A small segmentation model, trained from scratch: batches of 512, trained on rendered scenes of coloured solids on a plain floor.
Rows from block 4, named by matrix and row number. Each number is 128 + 24 x the weight over the matrix's rms, rounded and kept within 0 to 255. All counts start at 0.
# conv: 3x3 conv (model.enc.1.1.conv.weight, 64x64x3x3), inputs 30-39, a 3x3 kernel for each
conv.0 [110  75 109 145 203 115 124 119 146 125 121 145 116 127 128 128 156 123 132 102 136 126 112  92  98 113  98 151  98  61 190 174 131 131 149 150 113 149 129 107 176  98 117 145 129  93 126 110 105 170 153 118  96 120  92 111 105 153  87 109 149 154 118 111 107 201 128 152  73 113 136  98 129 122 129 120 119 142 136 117  96 108 177 170 121  78 140 121 133 130]
conv.1 [ 90 151 119  88  97  79 136  99 136 114 154  91 158  79 196 144 113 118 108 109 153 117 144 140 137 170 109 167 131 128 102 135 122  88  88 122 153 126 138 109 147 145 102 134 115 147 106 139 141 154 146 134 137 136  77 126 120  78  88 127 147  71 156 146 118  97 124 133  73 116 159 109 148 141 135 118 130 116 141 133 104 102 100 140 129 135 131 133 152 141]
conv.2 [130 143 130 112 115  97 113 115 128 121 130 164 106 136 105 133 127 120 136 152 132  59 159 152 118  76 119 150 153 139 128 102 149 149 153 185 118 123 138 112 126 150 139 145 105 142 121 120 156 133 113 105 136 153  99 105 127 115 151 116 118 135  93 114 111 114 137  97 141 171 133 133 129 121 127 135  97  99 108 202 108 133 128  85 123 136 123 117 122 118]
conv.3 [152 113 127 148  81 139 177 161 128 135 131 128 108 160 140 132 110 107 121 153 135 100 148 105 113  91 172 150  99 131 154 139 162 142 144 112 124 109 170 136 139 130 132 100  71 144 123 135 136 119 140 146 119 167 134 132 125  81 103  99 112 107 102  91 122 132  66 151 127 134 142 157 159 112 139 104 150 125 110 117 133 118  94 111 152 109 142 148 163 129]
conv.4 [ 92 112 143 162 181 147 154 101 112 138 143 149 125 118 103 113 124 142 100  92  89 110 119 140 117 175 176 137 112 123 147 111 153 106 142  95 162 120 151 104 103 101 157 146 120  95 128 112 122 129 131 145 138 107 161 137 122  89 135 144 119 159  90 102 137 115 126 157 104 154 123 152 132 148 127 112 132 143 108 173 129 129 126 152 142 156 102 154 166 150]
conv.5 [111 161 116 123 178  60 136 153 131 115 119 134 150 105 121 101 133 106 134  92 106 169 143 112  99 170 119 128 124 114 111 138 126 114 173 125 138 136 112 154 113 120 143 133 136  91 106 119 109  83 143 150 128 116 129 143 152 129 122 129 113 116 104 120 109 108 117  61 122 105 156 131 128 125 101 112 109 108 139 123 110 124 122 127 112 110 146 108 130 117]
conv.6 [120 147 138 134 216 108 137 105  91 120 130 117 159  61 104 111 130 183 117 121 129 115  82 103 160 130  85 125 122 123 177  96 126  97 120 139 138 118 143 122 117 117 118 123 122 127 135 104 171  66 113 117 145 121 129 122 163 103 143 135 105 145 120 126 125 146 126 100 103 186 150 162 129 126 132 104 118 124 108 127 141 148 127 177 125 141 133 129  96 139]
conv.7 [118 158 134 138  96 134 135 119 119 140 126 105 122  98  97 153 160 103 104 128 131 101  99 123 123  86 133 141 131 154 126 123 137 122 166 147 126 122 114 126 131 127 127 120 121 119  97 128 137 123 147 108 100  85 154 108 153 117 134 134 140 135 148 115 129 143 115 124 125 116 107 133 133 104 153  85 125  81 125  97 106 138 107 120 115 112 119 141 141 136]
conv.8 [116 117 120  86 115 139 127 119 129 125 152 143 143 100 157 128 141 148 104 108 154 126 132 200 106 119 101 144 105 142 132 117 167 135 143 161 119 134 108 116 147 144 111 109 136 110 132 125 115  95 121 109 123 126 144 137 126 132 128  97  74 101 138 133  92 122  92 124 125 146 149 124 130 118 105 127  99  78 107 129  85 105 130 133 103 154 102 132 135 112]
conv.9 [ 84  90 113 138 128  83 133 125 116 134 147 113  92  80 155 115  87 124 130 166 105  98 199 129  78 100 112 117  76 126 164  78 138 127 161 108 119  98 151 133 135 146 148 196 126 146 149 123 160 119 120 134  79 142 112 107  91 107 123 129 113 114 108 155 140 165  99 100 134 132 113 127 115 106 147 123 123 127  97 143 108 121 116 141 120  69  68 123 117  94]
conv.10 [147 102 106 130 122 177 147 122 117 124 119 111 142 157 106 148 162  95 134 155 121 153 128 124  65 116 133 100 132 108 126 153  77 133  94 149 107 122 127  97 152 114 135 177 109 112 100 138 132  99 158 111 188 110 155 132 149 166 123 102 104  74 136 125 110 106  73 191 115 153  99  92 151 112 117 112 143 127 115 171 140 113 100 125 127 128 118 140 137 108]
conv.11 [130 109 159  85 130 110 123 134 149 122 184 147 145 143 144 135 112 131 122 161  77 142 145 164 139 121 115 126 132 149 150 110 112 130 106 143 139 108 152 110 120 154 125  88 151 141 141 133 111  96 106 132 118 104 108 102 122 113 118 145 108 140 151 114 125 110 129 124 132 113 100 118 150 125 125 149 132 116 135 178 153 128 102 104 124 114 115 109 137 121]
conv.12 [141 178 112 114  80 137 142  95 122 124 123  98 117 102 107 130 123  96 143 131 110 125 156 151 113 139 207 107 135 109 150  85 117  95 115 153 140 122 116 130 132 107 116 155 118 123 102 116  95  98  92 126  96 136  93 140 100 144 140 125 129 110 115 144 130 106 145 103 127 132 131 114 161 122 153 136  76  73 126 127 115 125 137 119 140 131 115 129 120 149]
conv.13 [144 105 159 128  66 146 147 134 135 112 136 136 142 110 141 108 133 115 130 133 130 121 152 128 165 159 141 143 127 118 132 140 154  99 132 138 123  70 136 107 143 172 166 133 159 141 119 132 130  59 168 122  96 104 133 125 148 133 161 118 139 127  93 114 108 106 109 143 134 105 123 130 149 101 135 134  98  88 118 143 117 140 120 121 120 125  90 120 114 130]
conv.14 [116 155 110 137 100  98 140 140 120 140 135  92 118 124 142 125 124  95 140 100 109 155  91 140 131  98  98 163 134 104 135  71 120 139 118 144 107 114 146 118 101 127 133 140 163 135 156 143 140 140 126 131 128 181 142 129 109 140 110 112 149 145 139 122 155 147 115 126 128 120 153 151 105 163 160 109 139 176 103 172 178 160 124 107 132 104 142 133 105 139]
conv.15 [140 145  89 138 128 141 131 128 142 148 141 145 138 127 162 131  92 102 102  89 102 150 177 144 127 156 142 134 120 123 135 103 155 141 145 131 130 129 118 146 123  84 117 105  87 123 128 100 153 145 136 105 149 117 103 118 139 138 145 135  84 129 183 131 143 152 128 206 198  81 126 121 102 109 108 107 112 129 130 125 139 129 107  86 148 116 100 139 140 122]
conv.16 [149 157 158 125 157 147 141 117 125 137 101 153  99 129 102 127 113 120 127 103 126 132 113 125 178 128 140 136 150 170 149  90 145 118 105 129 148 154 134 106  95 143 120 129 141 131 102 126 134 121 126 137 123 114 119 143 129 100 100 120 113  71 113 131 172 154 175  93 175 117  32  95 148 151 155 114  83 130 117  96 132 123 113 142 110  95 135 136 148 126]
conv.17 [142 102 108  93 138  81 114 114 128 117 143 123 113 120 118 131 118 162 110 145 121 106 102 137 133 150 150 143 161 151  96 138 106 122 146 127 146 128 131 135 166 118 151 157 111 121 145 147 102 123 162 113 175 120 128 132 130 103 112  87 117 126 132  90 114 115 125 130 133 139 157 140 115 167 125  78 122 144 145 121 119 128 118 157 111  90 112 128 150  94]
conv.18 [123 144 115 152  33 139 162 152 141 168 134 117 140 178  88 111 145  63 122 123 121 131 125 136 126 130  82 147 133 151 128 179 124 108  91  89 121 130 144 115 144 116 128 126  91 118 137 138 109 165 124 153 132 121 137 123 114 136 125 146 120 135 136 128 128 128 143 132 133 119 135 117 114 146 137 119 155 121 128 105 141 117 147 126  84 172 135 125 125 160]
conv.19 [141 134 106 125 158 130 100 101 122 149 105 113 109 128 152 145 133 105 165 128 145 106  79 110 138 127 115 134 139 134 115  97 113  97 156 112 125 130 127 116  74  98 143 165 131 122 128 133 181 138 127 160 167 149 136 147 118 146 114  97 115 102  49 152 125 164 121 113 120 146 128 128 153 134 123 142 115 141 129 137 106 146 112 136 120  66 138 135 109 112]
conv.20 [108 120 147 113 172 112 143  97 104 119 123 104 148 104 110 149 128 111 134 136 146 116  97 145 121 135  86 149 127 130 169 137 130 124 102  83 112 132 113 109 125 130 134 119 110 154 136 129 118 114 120 112 124 141 102 114 128 147 131 169 130 149 128 166 111 132 136  75 123  76  83  75 132 157 176  94 116  86 133 125 127  99 143  88 133 125 128 166 139 143]
conv.21 [127 162 152  99 107 136 132 112 145 135 163 135 150 126 144 141 126 115  89 148 127 123 115  96 108  94 113 160 157 131 109 203 120 101 100 121  92 150 139 129 167 117 119 105 155 102 134 131  99 106 107 138 171 126 158 173 107 144 118 117 137  74 163 114 118 145 113 158 139 142 123 122 147 134 122 144 151 124  98 115 131 117 158 134 135 116 184 116 120 121]
conv.22 [145  89 126 143 162 122 110 146 121 133 127 117 120  95 142  89 118 112 152 185 113 116 161 165 122 127 151 137 165 126 131 190  85 155  81 107 128 207 104 123 138 101  97  94 147 118 123 116 123 102 120 143 128  83 132 136 144 114 114 161 146 156 144 154 119  92 166 160  95 103  82 138 120 160 132 117 151 149  99 136 125 140 126 132 137 105 124 145 132 143]
conv.23 [147 129  75 136 130 134 146 146 121 129 140 156 160 125 136 121 108  97 151 111 120  97 126  88 159  93 110 144 124 100 146 105 102 142 118  85 165 146 141 103 118 143 130 121  87 163 169 118 141 179 136 177 154 156  82 134 119 113 138  89 105 140 145 171 126 159 117 113 112 134 105 133 129 172 149 145 156 179 115  93 115  97 119 144 119 184  96 112 126 104]
conv.24 [138  92 110 175 117 119 135 151 106  91 112 120  68 125 125 107 160 140 173 216 108 113 211 153 101 127 138 146 151 149 132 111 112 154 131 111 144 127 125 118 100 149 127 106 108  97 123 134 110  75 102 171 139 123 127 117  92 128  92 100 101 154 119 140 121 118 130 147 100 132 106 124 120 124 140 157 127 176 155 147 132 102 104 165  93 112 125 150  83 142]
conv.25 [134 135 181 135  96 127 129 135 131 129 137 144 127 138 154 111 104 111 136  93 129 111  98 163 118 109 148 113 117 131 112 155 118 138  94 130 114 128 110 149 127 137 146 126 154 156 130 124 155 118 120 112 102 143 124 108 137 131 125 101 143 145 149 164 170 141 134 137 113  89  98 157 123 128 133 101 139 107  95 147 124 137 152 115 108 164 122 129 124 151]
conv.26 [149 139 100 116 129 122 134 163 123 114 113 146 123 161 169  99 189 123 147 132 145 106 121 128 134  93 115 128 132 126 132  76 128 141 149 114 127 148 138 111 146 123 139 106 103 117  95 120 105 159 109 124 162 103 141 115 133 179 172  96 106 131 128 133 127 136 101  95 115 119  87 120 121  77 107 105 158 201 119  96 102 137 166 192 136  73 156 130 127 146]
conv.27 [125 161  95  88 146 141 103  99 165 119 147  82 131 167 130 149 136 137 124 137 112  95 157  66 100 166 155 138 162 144 138 104 111 128  96  94 121 101 158 127 124 119 141 147 149 120 132 136 126 104 125 124 121 129 131 161 108 128 198 132 134 125 113 117  86 118 136 105 132 146 145 199 124 133 133 100 129 151  79 142 121 142 141 108 138 200  88 121  95 124]
conv.28 [118 112 129 131 122  76 103 129 127 122 132 127 159 146 106 117 141 161  97 121 152  95  93  92  85 138 110 122 107 109 121 122 102 120  81 118 133 190 152 135 107  98 135 134 118 141 135 111 115 157 108 134  90 146 112 116 125 135 125  95 114 135 107 140 170 168 111  86  62  88 104 133 124 234 152 117  39  62 138 117  96 116 102  93  79 107 137 143 124 116]
conv.29 [123  88 172 137 117 116 142 105 117 115 149 120 124 148 114 148 182 116 125 122 148 134 142 160 106 141 156 147 147 129 147 100 107 102 102 138 145 108 101 137 168 172 115 136 157 105 140 122 143 139 117 129 137 105 160 128 103 103 106 107 139 147 126 127 119 114 131 150 149 120 117  83  97  54 105 135 177 148 112 143 126 128 139 117 126  97 128 125 131 128]
conv.30 [135 105 122  98  94 107 119 127 153 115 144 127 118 143  94 161 152 104 150 132 138 106 100 129 138 138 134 109  93 128 149  99 150 109  96 107 126 113 118 138 150 132 142 135 111 125 133 142 113 123  96 120 189 141 121  99  85 116 106 124 106 116 120 117 127  88 130 141 128 119 178 139 124 105 121 102 146 163 142 154 104 118 158 120 125 135 112 128 122 111]
conv.31 [131 123 115 163 104 119 142 188 114 164 140 135 151 105 122 111 117 128 138 126 118 101  64 168 104 117 136 144 142 112 155 144 109 138 106 111 148 127 110 102  85 125 130 133 124 117 155 142 175 182 102 116  78 133 159 146 164 162 131  93 110 114  97 117  88 117  79  38 122  83 163 182 143 163 137 160 111 147 123 141 131 143 126 109  98 118 110 124 110 122]
conv.32 [121 163 146 129  99 109 120 154 134 138  92 119 145  85 122 154 112 124 140 129 178 134 134  94 117 189  90 129  87 127 123 144 171 133 143 124 113 108 144 149  98 118 155 142 100 126 109 137  95 107 133 125 126 130 111 107 167 101 133 123 119 105 157 147 133 179 137 133 113 127 104  95 121 105 106 122 117 202 133 115 110 142 129 135 119  68 125 144 131 158]
conv.33 [160 101 159 109 162 133 119 135 130 111  95 127 140 132 130 130 122 136 108 151 129  94 161 146  76 108 127 135 157 143 133 172 108 136 139 100  96 138 132 153 154 115 168 167 184 131 174 150 151 100 115  83  94  91 141 141 125 117 107 122  96 120 120 138 112 110 115 123 149 145 161 153 150 144 141 124 137 124  93  79  90 133 109  98  71  89 117 120 140 113]
conv.34 [122 172 140 120 183 159 114 118 137 117 155 147 110 137 103 133 107 113 103 126 126 132 125 114 129 114 156 120 136 137 130 117 119 127  66 104 154 127 138 113 112 126 138 131 109 133 138 108 118 104 134 120 122 113 151 127  75 107 162 116 125 190 106 126 136 121  93 114 127 119 156 112 150 134 149  87 103 182 133  79  76 106 127 126 102 157 106  80 114  94]
conv.35 [121 125 124 152 127  97 124 140 128 101 144 151 125 137 100 127 105 126 115 137 156 109 127 139  98  92 122 144  98 108 121 165 130 142 172 143 128 116 139 131 149 145 153 167 173 141 128 136 125 120 130 163 134 130 117 116 102 156 116 131 160 144 123 141 162 153 130  99 148 121 110 144 134  87 124 122 147  99 150 172 102 143 126 117 123 133 117 131 113 153]
conv.36 [119  93 109 107 124  83 143 113 126 126 108 129 124 121 134 133 140 105 154 125 117 123 122 137 132 105 102 117 126 140 121  84 138 133  72 136 134 153 131 114 120 149 118 128 140 153 138 130 118 119 130 114  99 153 157 143 119 104 137 115 161 120  98 138 120 135 151 134 125 142 159 152 137 146 122 143  78 137 137 157 127 141 141 120 119  98 120 118 109 128]
conv.37 [118 134  88 107  91 167 110 128 138 133  99 139 120 140 105 131 118 128 136 114  96 130 187 149 120 150 121 140 111 119 123 175 120 125 173 108 138 101 142 123 149 122 107 136 195 133 126  93 130 121 105 136 154 122 103 140 136 103 124 171 102 145 142 100 123 123 163 142 154 131  93 103 126  93  99 136 190 105 113 132 108 135  88 156 111 124 141  95 135 123]
conv.38 [151 149 133 109 178 146 146  94  70  96 134  99 126 152 134 111 117 103 123 171 124 112  78 140 133 143 131 112 127  98 117 127 156 179 121 136 139 115 144 139 113 119 106 118 150 125 125 164 125  99 141 123 142 135 147 119 125 130 136 141 134 163 122 150 152 140 150 135 101 147 121 119 121 132 126 114  91 151  98 179 123 122 121 117 137 142  88 138 147 140]
conv.39 [108 155 121  92 160 102 153 100 141 144 140 116 126 134 125  94 152  97 134  80 117 121 101 130  96  95 126 132 131 134 110 110 108 112 105 126 127  98 120 128 149 134  99 110 134 129 131 159 116 120 112  92 113 121  95 129 106 103 150 151 104 161  88 116 152 119 115 185 136  99 132 152 121 117 132  87 157  95  72 111 157 154  69 128 140 120 124  97 117 122]
conv.40 [118  86 110 129 131 150 165 161 144  99 113 139  94  99  88 135 172 109 118 123 109 108 107  91 162 139 145 134 137 163  86 128 139 139 151 123  96 129 133 171 139 131 144 137 136 106 130 137 141 103 109  93 113  90 132 149 142 138 149 123 113  81  93 114 103 147 101 107 164 102 165 103 117 125 155 136 155 160 131 109  92 129 115 157  77 164 147  70 126 155]
conv.41 [150 124 125  93 162 173 141  36  90 153 121 137 162 120 139 113 107 116 139 150 119 105  93 131 119 120 163 130 113 123 145 123  99 129 153 120 104 133 167 116 138 102 126 103 136 125  68 149 123 153 104 115 119  99 154 129 134 130 110 173 164 151 155 119 159 128 129 140 124  71  50  94 130 106 136 154 163 140 158 137  82 137 142 146 128  89  73 118 141 160]
conv.42 [112 152 100 122 169  68  99 153  88 109 128 101 135 109 103 138  98 160 144 106 141 150 107 158 157 123 113 154 110 147 129  66 151 127 131 152 149 145 101 157 126 136 121 100 136 141 152 131 102 173  68 125 148  72 111 115 102 134 168 167 125 141 152 116 106 107 138  82 184 138  75 144 122 134 130 123 152 113 137 131 133 119 125 173 135  96 144 119 121 144]
conv.43 [120 135 163 145 132 132 121 131 130 149 127 171 133 109 158 162 152 125 173  99 121 139 141 150 127 129 135 132 174 146 119 111 114 132 117 143 114 136 118 138 172 123 144 132 107 161  93 102 122 107  88 134 133 110 121  84 123  99 116 138 125 167 123 127 114 134 116 100 114 116  95 116 104 122 132 108  72  96 138 103 145 106  91 163 140 116 124 123 135 152]
conv.44 [161 132 134 150  90  84 145 152 108  89  96 125 136 122 130 110 111  65 147 144 145 180 163 152 132 110 125 137 136 103 161 120  85 172 120 118 110 122  92 122  86 103 122  84  51 102 115 121 141 119 124 137 159 124 145 147 179 138  96 157  99 126 108 152 149 130 120  86 100 127  77 104 125 140 125 158  72 115 106 149 118 129 132 124 120 131 133 102 151 102]
conv.45 [117 135 166 159 120 139  89 115 138 127 167  94 106 135 123 107 138 145 146  93 110 137  83 130 122 114 127 154 120 125 109 124 120 110 153 124 125 111 118 169  97  98 142 113 153 147 155 127  77 134 162 116 116 143 127 121 136 149 146 124 116 122 112 131  69 142 122  94 114 112 123 137 127 126 120 142  94 114 110 139 106 144 137 153 124 114 153 103 134 107]
conv.46 [ 76 153 156 136 128 127 132 130 129 106 158 107 149 143 122  91 138 128  92 109 137  63 150 133 120 158 152 128 142 111 109 124 122 101 165 157 148 133 106 140 170 133 137 142 126 141  99 126 156  52 147 105 100 175 142 123 134 150 152 103  92 116 153 121  99 140 101 117 176 125 116 135 116 110 120 132 161 118 122 127 110 121 108 129  99  85 135 116 159 153]
conv.47 [101 125 153  98 178 125 113  87 147 129 123 123  93  60 126 137 154 140 125 128 161 130 128 131 132 130  99 104 135 128  77 120 132 123 139 140 141 110 122 120 107 103 106 118 110 156 124 134 163 147 127 171 109 103  91 133 167  71 116  93 160 140 114 168 120 143 149 135 108 134 143 115 158 164 137 122  93 122 123 148 113 116  54 153 158 136 129 125  96 104]
conv.48 [128 155 137 126 137 133 107  90 138 140 135  98 133 178 106 153 128 131 112 158 104 126 143 104 143 104 154 109 113 124 134 233 159 142 156 110 137 150 173 122 157 142 122 143 121 143 132 134 129 121 100 142 116  87 135 155 154 119 141 105 143 142 168 114 115  99 143 143 129 157 150 158 116 109 158 105 191 130 115 185 100 152 155 142 125 131 139 125 166 145]
conv.49 [145 113 126 118  98  94 168 108 128 146 127 140 132 106 130 144 139 105  94 139 146 126 115 164 120  96  92 115 122 157 126 118 152 103 160 191 133  93 159 154  95 147 118 127 150 123 142  98 138 122  96 123 127  86 132 141 107 150 162 118 148 139 101 147 129 101 140  82 170 104 113 116 146 104  63 133 142  73 128 111 106 168 145 111 123 135 149 122 114 125]
conv.50 [134  96  94 100 127 120 129 136 132 118 119 134 151 111 112 130 134 132 142  84  80 140  95 115 160  91 136 148 180 133 128  98 108 131 143 152 119 126 153 132 115 179 127 132 124 135 127 109 120 107 148 140 131 102 115 112  91 141 113 122 109  97 101 129  78 116  88 131 105 127  37 144 128 120 149 124  84 163 102 116  60 117 101 120 124 123  81 142 138 142]
conv.51 [149 114 119 129  91 126 119 111 104 129 108 128 108 158 122 110 145 149 119 107 135 158 135 110 133 146 131 124 118 107 125 145 135 118 192 126 163 132 142 118 132 123 113 169 112 123 119 125 114  94 125 102  99 153 117 133  80 126 134 123 125  95 103 115 153 178 104 123 182 146 153 156 113 129 132 131 121  96 145 160 104 118 113  91 141 179  96 124 119 136]
conv.52 [106 125  62 101 144 135 121  88 132 117 122 166 108 182 111 124 127 118 138 144 138  97  52 121 153 121  95 121 161 154 114 139 132 117 144 126 151 118 121 128 156 122 133 154 104 121 102 129 153 109 117 141 113 131 151 130 134  91 136 134 109  94 142 135  98  99 133 116 138 105 145 127 159  94 124 134 114 169 122 139 112 151 142 151  87 136 121 103 130 128]
conv.53 [126 110 146 164 116 104 110 146 121 126 111 141 132 137 124 154 126 139 137 126 152 105  79 137  99 103 158 154 131 127 173 104 126 116  99  81 150 164 114 105 120 138  84  99 121 123 168 130 117 116  97 150 153 116 155 141 147 156 143 129 146 109 101 111 145 104  90 142 146 143 111 123 152 136 120  88  85 161 108  76 129  97 106 131 114  96 125 120 105 117]
conv.54 [131 142 159 138 148  94  91 123 120 141 118 161 119  85 129 119  96 128 103 147 158 171 120 136 148 163 119  91  79 131 112 203 171 113 172 143 137  99 138 148 110 152 124 124 184 128  88 126  78 141 136 138 158 157 148 132 117 124 155 144 150 152 143 121 115 113 134  52 124 150 131  72 152 136 142 135 123 141 130  90 131 156 101 121 147  98 101 105 119 149]
conv.55 [135 146 165 134 116 120 146 129 115 126 157 136 116 132 131 136 120 159 156 140 150 148 115 133 157 118  79 134 107 139 139 191 142 104 117 135 107 118 121 142 206 164 100  88 126 107  91 140  88 130 135 107 163 138 111 117 111 165 139  91 123 117 145 125  78 138 107 145 104 134 129  93 113 126  95 106 181 106  93  81 122 115 123 151 123 128 119 141 148 129]
conv.56 [126 141  91 155 142 140 112 109  99 126 120  80 154 137 100 138 160 117 164 129 125 112  88 111 157 172 131 134 131 116 108 167 115  95  90 158 144 118 179 125 165 149 112 142 125 108 101 130 139 120 110 127  99 145 108 125 139 130 106 142 100 134 135 110 135 121  92  87  86 156 125 142 126 124 118 129 160 115 130  92 145 129 138 126 114 139 160  86 105 181]
conv.57 [143  91 135 121 124 127 138 140 148 125 171 125 149 174 124 133 166  84 111 121 144 134 180  88 102 152  95 130 178 150 114 152 137 147 153 126 124 103 143 120 101 119 103 159 113 123 107 127 107  94 141 111 139 182 151 175 172 126 116 181 135 125 139 141 138 170 104 109  33 123 137 118 126  97  88 120  45 122 100 119 121 155 114 103 153 150 110 134 163 127]
conv.58 [141 117 107 140 113 122  94 125 121 136 141 139 108 151 139 138 119 139 134 123 126 156 161 125 139 176 151 123 162 116 127 126 121 120 165 136 140 122 126 110 106  95 106  71 151 136 142 119 164 141 124 141 106 119 106 117 103 107 154 125 125 142 136 125 148 148 153 123 107 124 106 133 123 132 136 119  92 103 126 191 144 115 197 150 107 107 150 124 120 111]
conv.59 [138 158 144 113 157 136 113 123 141 108  99  97 123  76 125 129 116 131  99 144 171  91 156 105 115 124 143 103 130  93 122  82 121 121  92 139  98 122 126  99 120  76 110 120 157 125 113 129 110 107 141 145 124  92 146 149 119 152 166 146 125 153 115 128  94 134 125 145 139 142 120 146 126 125 122 130 168 125 133 210 140 100 128 100 123 107 145 120 139 185]
conv.60 [143 130 131 140  82 114 143 136 148 110 171  85 111 120 105 104  99 108 142 141 135 107 134 150 151 111 132 122 132 135 109 171  94 119 146 120 141 127 133  79 214 159 110 159 128 143 137 138 119  96 133 120 113 100 151 112 158 127 138 132 133  99  75 116 119 127 122  96 132 155 114 105 154 145 128 147 172 118 154 165 106  96 164 149 113 170 136 111 114 110]
conv.61 [104 115 146 144 177 118 128  94 118 122 136 116 130 123 123 101 125 131 117 140 130 162 102 122 134 163 141 111 110 121 118 125  98 124 107 113 117 111 106 130 163 141 106 112  97 129 125 103 108 136 139 127 108 113 113 116 121 112 136 162  89 148 109 121 129 127 108 109 113 132 175 134 118  88 108 118 204 157 143 164 124 109 151 150 111 124 127 117 117 117]
conv.62 [118 120 112 135  90 148 129  99 106 125 112 118 108 174 152 100 145 147 129 116 151  92 125 102  85 114 115 153 120 129 132 196 141 141 153 148 112 114 118 107 136 110 114 106 203 126 136 129 157 144 132  95 108 126 147 130 105 149 105 101 100  58 155  99  98 139  72 126  77  79 110 144 104 142 137 138 214 143 128 115 143 119 105  84 112  95 127 135 120 127]
conv.63 [ 97  86 142 146 108 132 121 112 109 131 121  62 142 132 157 128  99 105 106  73 117 148  89 141 140 113  69 154 137  86 155 105 115 136 132 147 150 123 130 148 136 192 138 198 150 143 125 138 152 106 123 154 113 114 123 166  99 125 140 138  97 141 135  98 112 103 106 132 174 143 137 115 110 115 126 131 178  96 153 150 151 129 161 137 133 136 134 121 104 134]